Weights of a small image VQ-VAE.
Data: trained on short English words printed on busy colour backdrops, 45211 training examples, 9.9 epochs.
Rows from block 2 of the encoder of a small image VQ-VAE, named by matrix and row number. Rows with one number belong to one neuron. Each number is 128 + 32 x the weight over its row's rms, rounded and kept within 0 to 255. All counts start at 0. Numbers have three digits each.
Before each neuron's rows are labels from the 100 images, of 14976, where the neuron reaches its largest size: "responds to" is what is common among them. Only what is clearly more common there than usual is listed. The data: short English words printed on busy colour backdrops.
# gate: MLP gate (encoder.blocks.2.mlp.gate.weight, 128x48), inputs 0-47
# fc1: MLP up (encoder.blocks.2.mlp.fc1.weight, 128x48), inputs 0-47
# fc2: MLP down (encoder.blocks.2.mlp.fc2.weight, 48x128, transposed), outputs 0-47

responds to: orange ink; white ink
gate.24:099149145163107111121102130149144077178119178164167152092152125133161155091185089100095062104102131139099130110177082183100177105150104164133152
fc1.24:162133104091143129151138177117153098174139146143140070117185145139152140146077070073175142151095143190127155168141091179128182145132147156108169
fc2.24:166121099167167180101132116107162126140169156155149112139081101159138129175115146202094099180178125087128129089172092107117155130075122062116125

responds to: bold; white ink
gate.69:116100140146155045079106125147095125124123111202178146109058141064114127134129146183114139062102064148113096124142114126145110121121143154130096
fc1.69:106164136097112176107204133108086149128152089091080153125125121168067084088085120126189151131151145162166100134141110110146122080119131082090081
fc2.69:092124081118172111080159194111115114064147103114151132174139131171170183100121142146118141105106112158168144096174099160090087120095110152064109

responds to: bold; white ink
gate.5:108095164151152124081083109136194171131095150076149123165147124131143137160140127174131104119155095069103125065066118186152137070158112118139158
fc1.5:183151118157124129167090143173154163140145110130157166102179185126083151095096183099119142153138145116151105136129096202057174126141085143157124
fc2.5:169143121145199157148194169137103160156126146147087173179077124089147118100059079150187142156105123144149107110135159104153142138123114134133182

responds to: bold; white ink
gate.50:167178135067085075160150145149095117073098114121084143103062176127120175177129100136089150124143154152149131172150093092137101154123116127161079
fc1.50:100079150141093118130135098132205165150140119153149083137157175139167130130178164046146067142132098112085103155130127178130185143121133159158124
fc2.50:085100146119130112098134079102113061121194163167148137144147120146131107154139052093136056134125122100136085133081141168138118065100155077126123

responds to: bold; white ink
gate.61:099135128146114140084134140155128139157150119186235097121191129110119149140190110081123113117121084114084098111082146142090184140130132146176138
fc1.61:045056110153178175148123133112150139154150112141163088120168171129156144145152160087089112105143144099138079087121114146156187128142116130108193
fc2.61:173138086118200129161076125069148173144101085127097094143113072136159151145072168139154132163099084154113108102108145153142131141139053125100130

responds to: white ink
gate.3:144063168147115110109116167148129161142136137122148074051085134099147132115152120190142078118143093171174090100144153145089146107125113046113148
fc1.3:114090211186124149116134136123131165143121164158160122059140143180099168146135139143130109071141134123121125186183068131100166118190138143143130
fc2.3:097131137179138163106104085110118154103137084134118104152107159124136131153132181137132114077091158163128133134036098078210143158120108076083136

responds to: bold; yellow ink
gate.86:120147144195096105095132063140142126111155143143147106118094130114162113174105176149114095111089159182067084183105107151128161168075115163175135
fc1.86:139079133114115143168161106091152127201086149127178066114144122100113103151153171163149097150186151069162144122140168131080126090143148148148073
fc2.86:094108166148117104115088129176113162097104123115089165121072114073137180149128124160173155158085044136112135104093172160172125151124184130121096

responds to: white ink
gate.125:084107113057179166097120125082191134128150121112150068134201131094170134104141125075139114120088121110176107101105154120183140092127153126098149
fc1.125:087158087109077135169149100121066091109139177184106185081059155157148131140088105128150172140164159177138152095124119119085102120139152130128106
fc2.125:158079155121076157111115073099109151142157137162050123103138082109117119144125109147187173111118094146178057143133161096112186164106122138109106

responds to: bold; white ink
gate.10:082154107160119113117115144117115087120118123110074180071089123121061112133161190148130148051122163104100168106054122132145106130152100095100144
fc1.10:165146126123115193121146127091224150124061089179139106177167151157137156125177108149154187143139116123145112123117173192117134159121129137124113
fc2.10:164117177142092165169135038136088117103138190149113142105148121100090095126141113152128185147155119114125055134068160152143149162165123125101095

responds to: bold; white ink
gate.38:130140169116121145072134136088154172127136149093152076136181135174169142098122136117154091168104160122117150126034169120117185073167140139107094
fc1.38:130133139093104176121102180161128120101180125130138189112106095103179179095139125144156101159107133129074056083071172148140087163153127099132154
fc2.38:055087186122140087109165124128093113069106140146149125178135171186071137137144135113081085136083143111117101117085075106115161168106157131128128

responds to: white ink
gate.48:158186104170168058129129095182143064089081142107100105139118089095075102095144129065146160135134087165163138124151150130153125103159144110131100
fc1.48:120078155111139150158093165083091171158160146140147104164078142110122121126127186166129174167171094125084156044081129101137099116093171133112125
fc2.48:131090185139129139197179113118159147154145150158114209066169115134155071125118150123127079123076125136100130102156117132145103133103143132191080

responds to: white ink; pink ink
gate.120:158116156171159059126071111113171034143117119095093120129156093084098171126164120123110150138107138146108087166125104117167146149102140089115188
fc1.120:089140171083087088133084160105168185113132142178133077097053135102120163124127122150137134141169146170125174112121169117072068149124159134107144
fc2.120:109112090129140150093088131196107107072123142172120163066176064129102128093111147139188140090112160156132125175110123128115131168207151120142111

responds to: bold; white ink
gate.9:099151133132113194097180168161172117097145167153149161086053132160149124118077123137164130090127091130152076133129185135125114056104132121104155
fc1.9:134091174137106114147129146121185110182115209085138182152193148062138101145182114107113082126089132147170099123168091147145133149134118135108108
fc2.9:105105091161131101206092136126163075140161106139121136113152073161144094145166115093092137092068072153142114182089144116163129159154121163157167

responds to: bold; white ink
gate.62:086081160160156146041087142170162153136095136120163088120117165151148137089152139116119095123142121116109105136095155086108110104170117076218121
fc1.62:136152116096109181186126174057076110179156137129083140091159093148116153079131137078138180153102139115120127162092119142109123072106190115135118
fc2.62:164094103147134149112141128126108140143230125141115096176117138116108041121088126089149147176177107109131146106121133147127168138106198167168153

responds to: bold; white ink; pink ink
gate.57:149101151191141119139090093121152091159173162142135087166141140095145166175155130081122116113131136145136073151095085188106206119071148128156150
fc1.57:124050140103131083052118185127115157075130109156188130119102157059111125085094127159153111148148117098108178124133167096111172117117100116115144
fc2.57:145072155102104159162124101149161123168051134164111080124131126134130178128159100179166181142080121138151120154061155154128121108199115161137131

responds to: white ink
gate.51:124201152119111114147134080151120094188100144177169152099108099097112160116148113161159097173127097113116085166117081176125165141097194162111164
fc1.51:107095112085172189106154132139090155084112164079124112142137144227134065106165128163091154136154156101157165076133130108111108127127106092109149
fc2.51:105141096147066132152157136134097084144131153114066122123168091114141144144189123129194151118081131089130108221071130134160094115164156130103138

responds to: bold; white ink
gate.18:105130126133183152175156106153100034097137154075114190114090108137103118126112129161109142121131155134136141074170122095130139070188166099088143
fc1.18:077052147116114111110117141102199200119103090116158104099167141119177108119143145107078128137144144121163168105103173161136165070084123117151112
fc2.18:069116158159109101141154055078133083111147200121130160148147095111121154147136122102135111123180132120165166108076148111122122162075122197159089

responds to: white ink
gate.70:149196080123143127154164077138131117123110159094129089173166153069131145165132144072139151105151067173107149103129067121122140110065108129162159
fc1.70:102154183077130119158145173090081117120145103087132180080140086118124153111081161139102162131168139136107122085148171062082080115174118109097151
fc2.70:162124160140128106100079099113136146145078124123109194114143084118118113167189138146154098078063129123113109119136211145170127124211127123158128

responds to: white ink
gate.0:153147110141136137185135125113148117146132174106121103118067130216130034168124147123133117158142104140168148075060121111075158126149123089137116
fc1.0:125145120101076115086088134128157049166114097143104145108144104077090138112193109146124138053123119139116090172189126115138138079112119185158140
fc2.0:131129187116121162138098100109061146144071147152088124121091158116118174130065130105144130102119133173191134183065175075118125124148108112091149

responds to: white ink
gate.20:112136122083171168085094109172124117152137142085132087164142128117146090142155170206088143161136038089139107133109078117171159120111099119144157
fc1.20:141152163141130166238065173129132123139136073145132119111105072151129132138137118139115141139123092175105152114054164113131161133163171117098089
fc2.20:143131090147116168158096100071101106156133074091094131126110129153148141131126164099117073107081115081172080078127136119147130177142093132162217

responds to: bold; white ink
gate.119:119126118176099100177110135124140118152071086207126137065149087159118166141131071143175121125138159093125139092112087100107190105119101161133177
fc1.119:100148098155130083210146138085086142136147177156125166140178103114120105144188072108149134106166105127085114096105139135161156092129093127156056
fc2.119:164167126093124181140112157114138139046081147116126113144107121094118143181171130057087105121107160181059110093120136134161119122121121131093068

responds to: white ink
gate.101:118068165146135116111098136127207175178108145107190098102184208140127126124162141132124136123191126098120097145143179124139167098096098137137135
fc1.101:170133153093131124152100104178129157127166080181148152126101088063126140173111152113209067151125127169119096162097124115169159190129118126145121
fc2.101:108113093143193154121127098142116162110100114142039119078109095100190150167073129182142171158117109146093099079087153136140130161147121120139092

responds to: bold; white ink; pink ink
gate.99:073170114175126096070137106171135072153090136163113166111140120145153177124126151087176153061130071148144147135100104093156109113153135135096186
fc1.99:105074092103125112066123142154115122080171091149203119136137154149193133106152108125080161133120159101119184135112179179147119167180146110121101
fc2.99:092127143157114092084149123157142095067126122049128085113132161119097108122208104086141141119086154147166144181078117118166150108188121100142141

responds to: bold; white ink
gate.28:137139145102168127129156101196076163116141050102080066126135095136066142137169197119142128110164151138114144139114156095061141124110128135162126
fc1.28:157171110078144106138107144126099077132188131156092189140109065115101175116149102140099102211118150091144185138074150142145153122125127089126121
fc2.28:165092190092151120159146117119131123147110146118082137080158103139145115155062130129081129221187124121159071131158125115147130114100177164099096

responds to: yellow ink; white ink
gate.76:112138118137176157133124149129162069193096169103137167122123139131177120052129098101069166124134127117133172111105140161101114151116179101045131
fc1.76:123163085180095107138157097170111105112164159132051153163108082164119154136093123146114140162096119208123120124155089119146086179153141093080150
fc2.76:157090090095157113099089150111122192092094107108076140169078151083174178146068134168152157142091120109151147158102139135146112140116192095110112

responds to: bold; white ink
gate.98:143173109113145143157103122089149112157103177111119146116142132096172118089184069170129163147110141090137139093087143178083111084162189080071124
fc1.98:122197126121122118120120101191064102052101123104074127181136095146143177138093122118143172138144163185086113117130106118166079103151154134109108
fc2.98:180125113166138156126086191105179168151141095095097132113093108096189110157077120169112120114093109164139093117080119121166123103161181068123108